A small CTC audio transcriber, trained from scratch.
Model: arch jasper, widths [96, 144, 208].
Training: muon at rate 0.027, 11700 steps.
Data: trained on Morse code for random letters and digits, with fading, noise and interfering tones, 26041 training examples, 57.5 epochs.
Rows from block 8, named by matrix and row number. Rows with one number belong to one channel. Each number is 128 + 24 x the weight over the matrix's rms, rounded and kept within 0 to 255. All counts start at 0. Numbers have three digits each.
# convs0: first width-7 conv (model.blocks.8.convs.0.weight, 144x144x7), inputs 108-116, a 7 kernel for each
# convs1: second width-7 conv (model.blocks.8.convs.1.weight, 144x144x7, transposed), outputs 108-116, a 7 kernel for each
convs0.97:122144173092095150126048067124137133169123138123112139135123101118117141141168160164114120124108143147124109137125069115139121102133089140109133149088110111134113127108128137123124121124135
convs1.97:108129100119126138158122146154111140115127106137157168081118128128139119161133082145117111146145127118142117098095126138138160137205175127146127114184154119106126130117161135134114113087152
convs0.98:148187183125127145169078128129140107154137112097125156116114092107109125135134126133185172123100115133177192147132151152135079108132119195132113122101122160100141163164133102113132119094130
convs1.98:082098120130148129088110136125097160134116152114106123109146099148139148117162152159073097116139146127123132098098110122157176164156107102134107156149117138115103085123104171138096108137183
convs0.99:152154161170113148154162143126148128150142143110122107123192104102130135142130137123136095109107115108077125140118132143171166177145130105122166169125109140137110129148145115138117115126103
convs1.99:157091104084143149140085139141114104163122118150131123125138134102104100128098104084109121148120157122143138138093130128128148102125089131116110124171104076119162140115116146123154100127143
convs0.100:109113110073121098116148121102071176128063143128119105158119107148128134131135124123122120163117177156141057102069138073137101134085129137099113157109110100062112126147094127155153139155137
convs1.100:106079134125101130134133138155091120130117136163102126139106139124116127121131133125061135144124138127150142126063080127143139122127149124106137105168123113129102134117124128134115117108116
convs0.101:180111120099121129152133158105103068140151163133109165142125103115140149159139125136115092155149135092110133115155127114127146087113107083140126098105147118135117124121105095118140141134111
convs1.101:158143156124141124127112142146128110124119132155146127111144107145165155161099168116120119108114081125133149114091107105136106116104131147129140138146132117127151173133143177141120131145126
convs0.102:204179168145122109126114156123100108122122091127119141162170122125126112118144152124141164165134120128128206164151120119170149081121117117132140138173145103131140175123093114124104123148128
convs1.102:178155137134133127094144134106118135115134080116158142147127107135136126146089102133126136143135120132121090110124171144107127143112101091120148115115093105114149138117032093125148143119129
convs0.103:144153137133107119108123174138111133131170120115114139143131089124173142109121102132132146076133120130149083137143124149148160139131139107107110106128129125136097120080108112118143150153111
convs1.103:093101082138136133141149118067135157108139171132133143124114144086099109101098114163112149163115133134178119124096103107126169148104130124148152135121174171124132120141213174134112129141137
convs0.104:101151096161108167163155095061148131121158094083126125121162091114120106144114092123196192114153122175155124132106161124154102088096127163128126104099118146133126116145095114162137111159141
convs1.104:084137074121146081123131133138109127125148112146152156153145111112115081111126167114068077111155136128147171142146087078127103102101143141144113117103125112157149112136158135178130127124127
convs0.105:125163139103117139152099136080106180143120113115157100127112158166129145142147148150112105112126125136142077090087132097077115140111110094107143130109137120155126086100052103119108119133113
convs1.105:149155165176144122163130106106124148131120134131111131167096122131142130080096144102115086119087127142139085135114157165128158125117131133100113135100095122138158097115128131128158154144158
convs0.106:049091129164151160155114120099140146150104159158145150143083102148173115123128103137089089138144147093129122127145153121142101115136102085110142096085091090123134156140183126124120120105081
convs1.106:073072096116119164145120145106123136165150191136110150136142157189170119144115096099189148140102105110131091136116111108103105106122109117110107136108106100120127153139167138117129134125134
convs0.107:147140115127109131102121143137161122093165120143123103141113143145143111106117105131114115110085140136097123070152137150112095142144086125137131135171122121130125131130119114104102129117097
convs1.107:169108086092124133111156127129156128150119129150124130127137121170172169181140125116132123113121122140131101100136105147117116095130128149105146140092140092137148137121143121112173154089136
convs0.108:144143126139139128144105124146105095125084111164135147147137118147134122106109117175116143175110102136188124089133152108109159149117108114160157158073089150121149133144118121111145140154095
convs1.108:084096153135094132105126111153173110096149165135112124118084143140162116156150126113112084130109174130129182136094149158129165100121154144109151137123169114135115138108114142106097101129150
convs0.109:120116116106124147177056080122102124105120131118060129140165085107132149137148133153129124119139108147124100133147100099131127117146097134118134112107155128159104097122099116127140112138059
convs1.109:108113134141121067112122137141139129130152106135100181112105099112122146102149114198125122137100144124140089108125147157123158102114122129157146094178130143141167117112136093136116125152174
convs0.110:173123166099129123117092093111159122114143085136151133153092098147142144136139119111106149102082130145119130113098128137147102077124106100117144135133132122137120126102158156172165125101133
convs1.110:123116149151136120117108088143175072134154148135141107129100095120141160118138150133094098157135134112122121124119096138155138126093129135153129117137140129124102128116120076090125116146125
convs0.111:128135155111115156155134111086142148114100100121101154144119120122134114123114126112038115138132141135156138153131096134095143123093108138164128115139146115164114129151097094116153141141147
convs1.111:168117133118151137157146119170126096097136155210096183142143133106087117145143134135109108110112124084165155136131125127142104122130158137124172166088086139098128142143109123140128116155148
convs0.112:134148136140123109091186158125078143152128127124123106126127124159144116117130121111085097151127117142170119139123119111132112108097108130110101120134126141152142158151142129147152115128104
convs1.112:233189155159141120161042088080117160114094124167150120188144123141121107151144131107175155114138104113137166136134131117118150111105170108124136106113094111167095126114105125118106098133114
convs0.113:116167117111112117143178128142153116105109102129087143117117115166134140126080108060170111097140116146133088135086113117155135156173132109149120079140118070084166162146142126118119111149125
convs1.113:164125127127141152098087113086094090118145117083148146099128105109098113122145116159169137144119143140149134101101116143118132146139105095090122113159086105133187145121116156172139127111115
convs0.114:094114145157126123087181132161131136141072161118133143140131136095107167149116108128145115095104114133099123178093111125118133075114116102115150170169165180149144106124176136147150110139096
convs1.114:103132144147144111136125142125150091115116095116095109103138125133104106144127146182100115115097160119170128153109141127135127190120134161156120087130132088114143090113138119153115130086131
convs0.115:131139103142155170105085120133133129132105107098128115126118116134133100138133191143092131084136120154100126094151155136133170100143134124122121129116131131114126136105125126133146139096098
convs1.115:125154156148071085119134117139110143120103141121095121152088080134167167116119127129116085142164140090170140112130103111129138155144139161160104149093122131180125160140092156152129154111134
convs0.116:110081094155136141121158186181123120153135086115131116102149111133102115133150094095117112132113122134171162098120128155130166121102127130113125099137135125114131160126099135143140101116143
convs1.116:117135113114157186133128105120136135141153096142139160171157127123132124159123130149137136147126113161142050133144115080103114127154151148119154142146136135111116095165173179153131177146126
convs0.117:070090119116155154164165127142112105119138182152159127109153121090122118124133156121114099121117138145144166164134117139124119145139149135114141130170128119114162152170151143141131131121120
convs1.117:121121108109095113137135118120136096132133174175169140139134154117120109140134133155113151124100111129127161072121134133104104121077109106094109137116114113123104138152200088107122160131096
convs0.118:133142129118143130124110146118136132120141110092140150128171131126123125127125094113101110103123160146169142128093148119183137094110099109108129132175137145155147140163105150119113116112115
convs1.118:145165107139113144149145154153166079104115090117171139180119167134095132110099132133146126111098115132144137118144107119125148126168172120100164142127090103144144142151097153147152106148156
convs0.119:099110109118119144112092141141124112107132139120115097141145132131124132132108107107119124119117114092129149195154119116119111138142091097166147101143153090065098153149112117151149142125121
convs1.119:105116112107097136155152130110128115150113134135103156137128097150157129117188154134154085147121135146089059146130121141129131100094125127118131172122103151117128128122073127148118153117180
convs0.120:145098145158111128153156114130154152138120108112145116125066126147121129125125150151107102140125107097129100134097100118168132158145112098118093100136132092110124150192160150150140138138110
convs1.120:135126141125157084085088128137091143100109137099180141156132080110124140134123152105153146136107115143091129136117134130137135149106133137151106093114119138101146125109142138121110145115147
convs0.121:096117119149166130136152150099133130109170104116127103117128086118142171117144146097084118167184116096124140112104113147070124171146116107107101133149092147140153174117102126129126158126108
convs1.121:104146135135147123142136174149151133164133123121146114094120125097134139146120071114111167163128093105169158123119072128115122115090133155110125134144111142156125120133150105160142087098125
convs0.122:187177165109094089136123106119140148143131108140122126139083136094085144142152140167088095120102131114140161132138105161155124139163137154135136106145107091115148152140104154141116108119127
convs1.122:159131146121118089073154133145091097082137124095106113108128128143138101173124137108106117138116141126131101118111098108098172162142076087126095119099148171128120090084126105127123132137138
convs0.123:139168121147147124129119094125122107153134128120115086135118110107113126128116147130105114120104110113076079122118101101121113112133141132097116130162087158112147118101097119130136135139141
convs1.123:164119115115141139108134114131122130116120127117135134114096119110134125118099105118122100092131123124114201153137158125141143121170153154159099107117150120123108145100125135115121134119112
convs0.124:139118146150134126162128101082150150149161157040134053089088111157163176154118118100103052131157124165100138157090118132124115155131119119119113111122144122133071103115143110149116124142144
convs1.124:165145141149119139133114116104156123142096150163112096208084156117121112116114139114141148138148131145139111147122160142090152062114129109111138158131124158086092136111134112121131121119117
convs0.125:154091139098106148130131132156086117157122123127114124109127155114115135126155121174135146138110132092125107093105144104119153100135121070105107167059114125137139146130116078103145125124121
convs1.125:144166133121142112141125093115105127133098130146127108147123133145182131153125107119150096135120139106160122105146167153123147145131120134105129122127144194120112117110146100141122112121119
convs0.126:119126110117121161133071143148106118130173162112177118136100107141106100128122147148150118116128169141161084121151141098128121163106135142107123090100183104070123105110129115152104126106149
convs1.126:118117126124139136137154088163144085153139164151151105149086128114104165102142116115110118095144123134115151137145158147129166138153130115159108128110167169143104115095104110091130116111118
convs0.127:175150136178146142123158116123092137159131156090118121155097118123102107143152152233084122149184121044132159162129122151111078127071157115173161099148119134138098104098169116117135127143142
convs1.127:122144127129107097089133079098124141109109130121157144135110126103080132175153122114133146127128097155096158122131161146105140085115126133102100099143114135111126130115062081089129113140144
convs0.128:121126134104135142154140141124092138063089131136119127160127160099085102136131161125106122114128153119126156112117124104092124122144125142114137183095135128115128146146132123132109131106119
convs1.128:147154096132103099106070120169125102148116123134140121158130132116138169130147144118172122158099151136164127107126120127178098104091104086103087116105127142105126144168148127079101138100116
convs0.129:122119109137122111154153108122111113146174117120092112120148166156111100116127141128108123108135148085074134123126107154133128134138091118086097152133116116122120163156114116122100115140109
convs1.129:101106093089135140181147150157145095124153133144120140097144155101069087114131142158135153134059083118132121150113126146113158115103120147171117137111119136099132154146135159139113139110113
convs0.130:184219167144134136124054050061114103129160098083130077147113145112134119131117150134131135081141155142119100103133164121150133108086091127122103108124131170132167128133102112097147149134136
convs1.130:167107142140136119121094107103081097120109133097111127117132169111138109111132152120099109123139111095144112100115111137122171162110108125118074167117147110134102130169042088099116154141128
convs0.131:176117099084101137136069136134140106121103121125140106099106107131157117096128130106161139127176156137109116148117123097124149100143138148086110135133139109111146144068078127134110107160143
convs1.131:152147141097120132122140075114105096150164136111098146127106142113094110093091100119120150138115118142144145137154144124138156137119139142152125080160109126112105130100131110106082132141173
convs0.132:114121142117101102118129129133165119103101101096159083115118126135156113135144134145124149109151168084151127121186113082117112100131111130152143143182206120152099097104121144158109142133123
convs1.132:092115120130150121119118155133097137149151138129136101107159140143154155126141148180096130142140140124100106144125142144133127148132153122148135085107100064114097097098146115115125104157125
convs0.133:120101129162124135149156171161137141112131098108138133142134160146116118121138147141152128102133112109107069116142156137136133185190132143127158129090113132113125123159150146089102086109095
convs1.133:092089093153154134129125143138137100156134156105139098128118121119104125143117140118175178172111127105157128111111134147145147082064115102128126157139118099130157132127132157180135142114095
convs0.134:102118148126145144167194165162155159127100131133105126156125114166165144084127117132137114125154136141159110083169124129140103199128170163108135112073123106153147100121136116104112128128105
convs1.134:118150134152141126108116131138144114103145103140110117096121126099083125102118116103160133165129105083125134114107176130088137154130150108155177120131089101115138184142088136154160176138115
convs0.135:099139130170159115127115104111113143091100124108140137101093105146090109138130116120111150182143128100156145088083131097097132107085107114139121125053102141155096113131209139141146148137137
convs1.135:150138133147158136141131129142095125127174149118122151148141145100110161095143173159116127126120144120122162127134158119121129138136116138116154102126132128152140104093131141148138142165111
convs0.136:150187154111091148145146089129096085114173103135135135128128158142164144116122108128155161140143131093134113107117117124119107137131135108115137120091101120124130153103129124127104115111142
convs1.136:094116109112113164162122121117134153121104120117114118125120104094128082100170117148113145128110163156112116133120126125089104149149131114149138133144129130115130148135126119140110134125141
convs0.137:089139105114140090100083132100139104144130145125147073149132104135137107148155127111073159084150132156137163167119112118145180110146139150154141147149147098138120109134136136154137118145113
convs1.137:128138142119115149127135124115154148168141088118147139169092134138145139132124135114155141126134127110125066105142163089126125084096137147146131119129116143133117136118135101116112099094131
convs0.138:132104115124120090111101152095144117161117115104094125131083136157131136169110133143162140131057118115140121118118107137135163197139122135107151099101140154131137156138131126131136093092082
convs1.138:142134136110142111141115129118140190162134145138122091119145166097080077093060123110117165190126112110123119122102127145063104124112066116123090118140075140110123136181166150136140100087123
convs0.139:122158163144140138128128061143110172151104152113120078140072151133137142138192158158096100174129123078148082112203196100125139119117142127113124118154143128113138153191155130162141143114162
convs1.139:142122098122114129084156146117112124172176137137129144115117124089088162166130126121159132129149173161135132109111135114143099132154120101115106087084103150125115104090147134143124151145142
convs0.140:141124130121112104106135142102128169108135115106115114130122117131106105127109129112119121136106116111150123122126102095116135122146135140137131110143083122128132104138137141139124143139126
convs1.140:105110145131119128148150145168143072136144126163157140079112109169130177126129117099133129138146141138147120131149145135117115136106143141169093092094138119148138127114133124136130145111146
convs0.141:174126109105101109097087121131105128115149101128113105148152107099117132132137128119083094105146117089131149133135122123157133150110116107151166112136143150118141137108160122138149118120127
convs1.141:128119138147130187173116162144063181168148110118129117128088111133162129120100156083126139190160148109077124151127141092137126084178114093158132138124109132153111097146087141144147134179127
convs0.142:140161128129125131153156159123142089089111104135102174153155132142161126116110120132170160117094086128143160147132095130112140154129110131144113111141078089125154151085143149122125099101111
convs1.142:125120147127123105132100088114171099177112149115130183154125139126153164132111097092113081163136151142122100170163145109173134111114123131121154134086097109116118107120092092147173168127140
convs0.143:072068087131139134159121104112100102110143140164153167136149141113107159135155136132116138127102138137131089128117130119143091133133132120126124156040101142096124140142140182137131135140110
convs1.143:084041107090089148143087115110126103138118118133105127136143175158126093109106117115116120107133126113131120122138164132144143155117118096113116125142144137150111145117180126116136142133091